{"latent_channels": 32, "decoder_channel_attention": "se", "decoder_block": "basic", "optimizer": "soap", "learning_rate": 0.0036, "precondition_frequency": 16}
Rows from block 3 of the decoder of a small image VAE, named by matrix and row number. Rows with one number belong to one channel. Each number is 128 + 32 x the weight over its row's rms, rounded and kept within 0 to 255. All counts start at 0. Numbers have three digits each.
After each channel's rows are labels from the 100 images, of 14976, where the channel reaches its highest value: "colour at peak" is the nearest of a few named colours to the mean colour under the peak. Only what is clearly more common there than usual is listed. The data: short English words printed on busy colour backdrops. In brackets: how many of the 100.
# convs0: first 3x3 conv (decoder.decb.0.1.convs.0.weight, 192x192x3x3, each kernel summed), inputs 64-127
# convs1: second 3x3 conv (decoder.decb.0.1.convs.1.weight, 192x192x3x3, transposed, each kernel summed), outputs 64-127

convs0.172:101114144185138131138105066147121128112099119133118139156102128069158113179101100096109165158155123145124107138132127143165169138105057178107110147138184125140088150143124168135124123138085147
convs1.172:101119082071153125085182129123104109148119159153107080098098136170090155092110124205101091106036125115152136140108129151103083097168143117177093050076102093136146145138152135167121162132150120
colour at peak: white (41)

convs0.171:107141144114150117083167196135175097085136093122127112140090185131132103142114115126146186071121118160090107119097091154122132052103139132064146133141143027141140132137107206144202129082144138
convs1.171:096138125135161153123171140121131081122139083127100133158107151118146115137153162124088087129108183139143153114134124125173147136104132091124147108136080164133151151122211178159102129100069132
colour at peak: green (36)

convs0.87:125079113158127169089147123108117133120109124126142146128144138132093138163100136098175108097121131087120108099151153134137133141148057126049119150126097186089105217100076079182173101209132124
convs1.87:117208149096089104190105101133162122099120160130082077136100099132139130111127148171071088166180145122166156132079091140149172148107171120167080106099179088159156055154175162111110170043150174
colour at peak: pink (56)

convs0.67:124115105142158068085101142097088154113124098147111141106089107143164168073131143107111126107111118105143128139193135157178134132081109133115151169081145123135120132124091090152158125090173067
convs1.67:133136175113061226178098099116230130107120146152118135167127106140111093164146107101142130180148140144153096138032082117145075183169122128154126096161113180092149095096168100092086152114094114
colour at peak: black (67)

convs0.65:112079128127121097158149145172148118167111115105116124095130146178128155132135105160158113157097132158125140207188088133177078125156114190141122157153069096104144122133062190144201112115200123
convs1.65:181172156122127133140066132126142151094144131102154163106115145069121147182146129093111144071169166151167077072075166127146190097100137106110123086184173158145098148117196072101116088173094102
colour at peak: black (55)

convs0.72:133174150165196117158122125077120125035107136116173099091153116080156090084098132160147143113134169131120115113117106134095121174118142100150124124171131113120135095153151216171128127172095141
convs1.72:154120136118072133136137132146125169189141122144152124116115115202109151169097120090141130100097127140163161140168128153090139139160145136110105155110120178176077179109166062099137113081146168
colour at peak: white (48)

convs0.71:168146118169186140192109163168098146119123111165147112163133151079145165045112094133106146100148131124081115127135112104124084176140148155162151144101142155102149128164077116175101103150151131
convs1.71:101122212098069077098127146112128113062144110141157159096134119164108087173107131118175143106129175118142152140157138166131112139103134104138119117219110107098154166122189146120160147073159118
colour at peak: white (36)

convs0.83:163132135088149107122139126113131095163115142150089195109128094110173107135066077088127136131149099093103092102160126118166121132080056127108094116078143104146099115134137074096107123065137142
convs1.83:100114072154081135101123094163115151118102136119120124100130127083079129072161072216151090136132098092099116133121122103101141126154122104097122114107136162141082131106132179130114113153127098
colour at peak: brown (69)

convs0.131:143150156138060121104059119139113144143128134155142143126088120144155195090135062103123188146144130145158156120153131105116124160166115117169143116066128126173075163161125087138161126164115127
convs1.131:116135158107136125155086131134145126059124111121141104153157109136101156136107208121096096127112133111175134149043132141119172109114151145114148147140108136125091101097129137150147119150153139
colour at peak: blue (37); purple (32)

convs0.32:086106126048130121091093110143124067138145139122136078088104097108125115076128063099185110131100065169150108161103161165054158132151124067133160124179127155094146127123125172141138131096133133
convs1.32:146134147178112193157165113151110162068183146138179135132117116114176123107103131136081124186161087131087104117082118113054148184143162144172113112062146074130145137083093172134143083133116112
colour at peak: pink (51); white (33)

convs0.92:138119090096131123128203114110152134087112124126123146096108152061167096066118110000175119156127130075068134120109161128147104122102089123138142084118160106047105059125077137112119052136117107
convs1.92:121113117107111111074160111092110118084121086103158170113134125119075185133154165152087115061105112137186150185085000140100144088149110130125097098142049139106116071109155115156134082101120132
colour at peak: grey (52)

convs0.98:106136108119126164119125120100120117138117140141126115096107127105108088132106120203118112139099124103138040143078150120135085127217080093119112125112079115122120136101106122118130146084117104
convs1.98:123116138103112018122112132156125169121136152089100113121140142128129154128144148066127106129154145149136167147196150140153241136074154165129126122149196122172149167147113129154152119172183155
colour at peak: grey (57)

convs0.42:144092165128140087116144149154195135088118088100126152134142156149090144178104156147095165112165135152138160117153106136116135158174128141157132203169123134171171099107138166123113167080129144
convs1.42:131151149117149167181107138129100092196139140110111104169130112145118120134144115101204089142124148141103104159083142134129111085084140138094156097102156120075116158123114089133132089169151148
colour at peak: grey (42)

convs0.163:120108110137129139129100124126147096097089089125115159139136148119175083142143118158137122179093108130194140090137056137130157109135112121151106117049119053129130141085047187190137150133102120
convs1.163:120126094088128140106138115099085115183157154128135161122118139150112199169134140136128107105101096113094114192175238119143113164176087104084122148143103171134144140115247097133123141141090147
colour at peak: grey (47)

convs0.110:093135137133113119156111116122080127157133157138083126150127092126127069158126101100122124145071067202143131101087133146131099107161166184130139117163099155065103170169117135169098116160140076
convs1.110:127102080126070125141148114131106096139106121139193097078128104103150154124187132212157139108166098109107150109131131139080138095139088166107087127158150135159112061111087033167144099120105130
colour at peak: brown (57); grey (41)

convs0.82:120108131168122120148163128130103106080108142082125105082098124157158138155124143154109102085103099044137174122133060097138123130169048136166121088125067167075128114150185069126130157168092114
convs1.82:126128123079139134122075169088091158133087089129137149162154132132144089088158123135120139108081150156134087150127186142111096133132180133108162171171153127187166131117020211143107056081155140
colour at peak: brown (50)

convs0.177:089125112135153138154171138118157089078122150108120112154112119129094116137124103154142097111106076122072102133069122169147127088094121118056141144179131104092187139117121150158169138086103096
convs1.177:180147128098055115094161094123112164136102069129123142109129126100177121115145143115118154150179177125134088129114139118122152198118140196122108144138173126174106110142155118116073080105101165
colour at peak: grey (45)

convs0.96:134114108110153140092121095080116124163177148080083153118070088145137126178167142090108156137137138068100127054115118136149122082133065080106102115146120087039149094062154132087065100157123113
convs1.96:111130164145113141150137133134156113131078117089135142185134128162131095169082150144197066187117134135123082189120173114076181125138075164103154177116110156188108155167107103147129160108105116
colour at peak: white (72)

convs0.74:139114079145048106087121139136122144074149132107092149098139108123073098102065168168108137042105125136209108118152101123105092158130104162114143163140106056114118075157120076112143112120112090
convs1.74:141128132146202166158116086097131122147125115117185120089108104115155136129164089044125116135133098143050112105096159104091134046176139140112100077171115162131129148127134157159100151108123123
colour at peak: white (42)

convs0.105:171139164077084125105158107109158104157128139089140100107139151135181127127165089099137048132117093153046080129129119157135138143095133113131106160048102175187151154149155193124179138098123099
convs1.105:126173104182197113152121120098116122116144153128119142091131098117095150132129103125103187109144131093165166144127124124133119067173137159058087126206175093089071156149125096123115090177153156
colour at peak: pink (54)

convs0.134:075095150120122125106111207112064146176110051105067118119072090134149162110126158102155147089125155112120138110135115105101115138138030117106121131177096127161115159077098135135089128165133107
convs1.134:151164098150164112137153094134146140121140141143133152131156150094135112163170082083103147125145175124134125111160104125166164130046125120135109121156136149116147111127128184133112122092118130
colour at peak: orange (31)

convs0.145:075129122187118112124122104130118108117119141130080122113135130107115158150161118131100105118118134096100136103079111134102137150119091160103110065077129119093101169122115154166102134214130094
convs1.145:155113105174151134147121134148121149169132079120135129158154125183131139150093106149172137138162119122070119127146150091200150114173160152154109119103149177129122164118122094133118132113133098
colour at peak: brown (52)

convs0.23:143146174093110093079150121144115114105165112138147132112126145164142151114147142074128137103115158199130057104216180145138129128090147183113122124096157143102161086087186149101138163095104175
convs1.23:124140080132160133184077075119146160159111104130122119132133122096137096122118115158165098182162094171090161162073059158157147100173095073100109172125087131130124176166047115106135088148159108
colour at peak: grey (43)

convs0.14:160130130100135121068122138134144139106128061170157128077148106170133151142115117119112141128092129128130144129123128145135132121113131118144179126108128094220110159171128042084154133138140134
convs1.14:083123126080145139131115141143106124099169103128156148128127119119158176092199130162154109115122123120079144148116081167138139086126129087077166100172114154106125119165153196170112113178085125
colour at peak: green (86)

convs0.80:115095122107084118087097136098142148132136170127144159153108138122135063103135137168081162123167181155140105147224100149180122159095154144151132149218087172078199103137126125160110125162134144
convs1.80:120116105160197107160163163139105144069139134136149119160091115110128091142109126062156169151106156071099086112047143122175129097137119094137135108037172143122103155129105181144154104108143085
colour at peak: black (54)

convs0.77:131162126147129118167144152105179178189139133130160156172127165174164121130156121158155142144132159176113175144152130141149139156103189168183154117110159133133162218148079110126105149117147120
convs1.77:167130192158121108168117113178130114081126138211130116117124112069100100131113139069078133131082141146174130068072110155136091140155109103134147108155075094141126060102206129154150082158088155
colour at peak: black (52)

convs0.106:148128148166125120092152107108164127177119124113127140136104125170163185134129145218170172154125151123162120109110155080127107167150105184152145111166147118119130109141217048159146131184128144
convs1.106:147125082112177136134126141111138168139095165121139142097171110081156070097162115109140112112181138151088170147132110137106119154121193146120112139076102154173105133143000207122145146091122116
colour at peak: white (46)

convs0.61:076127121144186123155089117157090106137102136115132116192092165116158120088148095169076133139105155122098159137090099112102111098139176095145144093107137122081122139108110161153107129200072067
convs1.61:169136125098042118147158118176123150114152158121155116127136111167139129117141099090146123143117134117146093110180146149121117100075121165120101162124121123145090151141145129131160120063172151
colour at peak: white (31)

convs0.37:134116148106206107109150148157151127119166103169155140148080156081180134152146120143149174087120088096072129143149131129115130113138114156130143114109100070095148098122075147130177090070146124
convs1.37:140138107184059164113126147097140136118085088094129165146139127204105126071130127116135093159138154174128125144080145109112119169154117079122181122138169185133120155160201123165113159136126080
colour at peak: brown (56)

convs0.178:098156137170168095092143105102166147148108136119135152085096140058156136118139097101136102108174115122072140151142134163110108165116161117129052144065140076149135177123168206150129141078142116
convs1.178:139089149106095144140097136168140096151104137113159112156106103145112109201138123119111101143117090145139150114107144135159129125130110138132135109193104157128107115141078072114073126139141136
colour at peak: brown (54); black (38)

convs0.130:113131105131135103080091189169187115169179107087139114166142092162105085152103137117142150150114100112116102092160095097119066108088130051129094112108090083181164186180122113157111139162191111
convs1.130:183160106151153142133090108097042117046150139171125106153143112092164152091093123142170175106118128100101153185093098131091170126204135167138139144194142134049148094164117130158187099102139093
colour at peak: black (82)

convs0.41:130134112083104100113118127186175143139089086147115125105090164122165044148112115181149161114112070147183088126109137146103154078139137085151100076138171125161104080146161142111138150082137148
convs1.41:090093101069163171120162111108079109098142109109118158128129134120126191091139146099115146149179110117072171184156139052111134151132120117151129168132084131118111170134120135116141126161036131
colour at peak: grey (57)

convs0.121:072116113171082104099156111138117123186120134112118146151096091090119125197077146106113126122125124161106105124087143127144125153115097180139122188067072103137140091112137051135107107135106101
convs1.121:155153118094162150095120094169140150126130129138183132122163186187109196138069105214089138142131147125079129156095134092171132171102134098149034167132167130148132150142095169119114124142157116
colour at peak: black (40)

convs0.124:082150122147096125124166087130108135142134131095122127142097141116152142150137152132092110170126108149106167095108137110144130146093047133099121162129048098098139120084161095156142131187123095
convs1.124:158125133142165129082105132121130126140140161131144105126083131163091124103106105124193167078139121133117095151208149108105138125135138145153117095080211120152133164125070156136143124100120177
colour at peak: brown (55)

convs0.109:133164139081133169113158051111140110139174143129121134145104097169117123126091126057089098121133097105050099094165132134144140122115118158120140135116062119110145091107149140143143089171107100
convs1.109:137114107244100085125073169143118161119118154148111124104124124076155147151155163166156117098125138166170150152076114140128164190167120115118101110103163139133093120132091125138134142116129138
colour at peak: pink (46)

convs0.29:128086131091119161135128153131100095106121133088148138095130179116113138124117195118109141191152146093143215159114146086140131170099087137121149161121102158170095176076119116146074116123190149
convs1.29:143114103141104163174046177146145168096163112097139082175127139139096054140151137121166083113114117106093099108084145137179109104151156107167092142164158076111108101180144190161134160094102096
colour at peak: orange (28); yellow (26)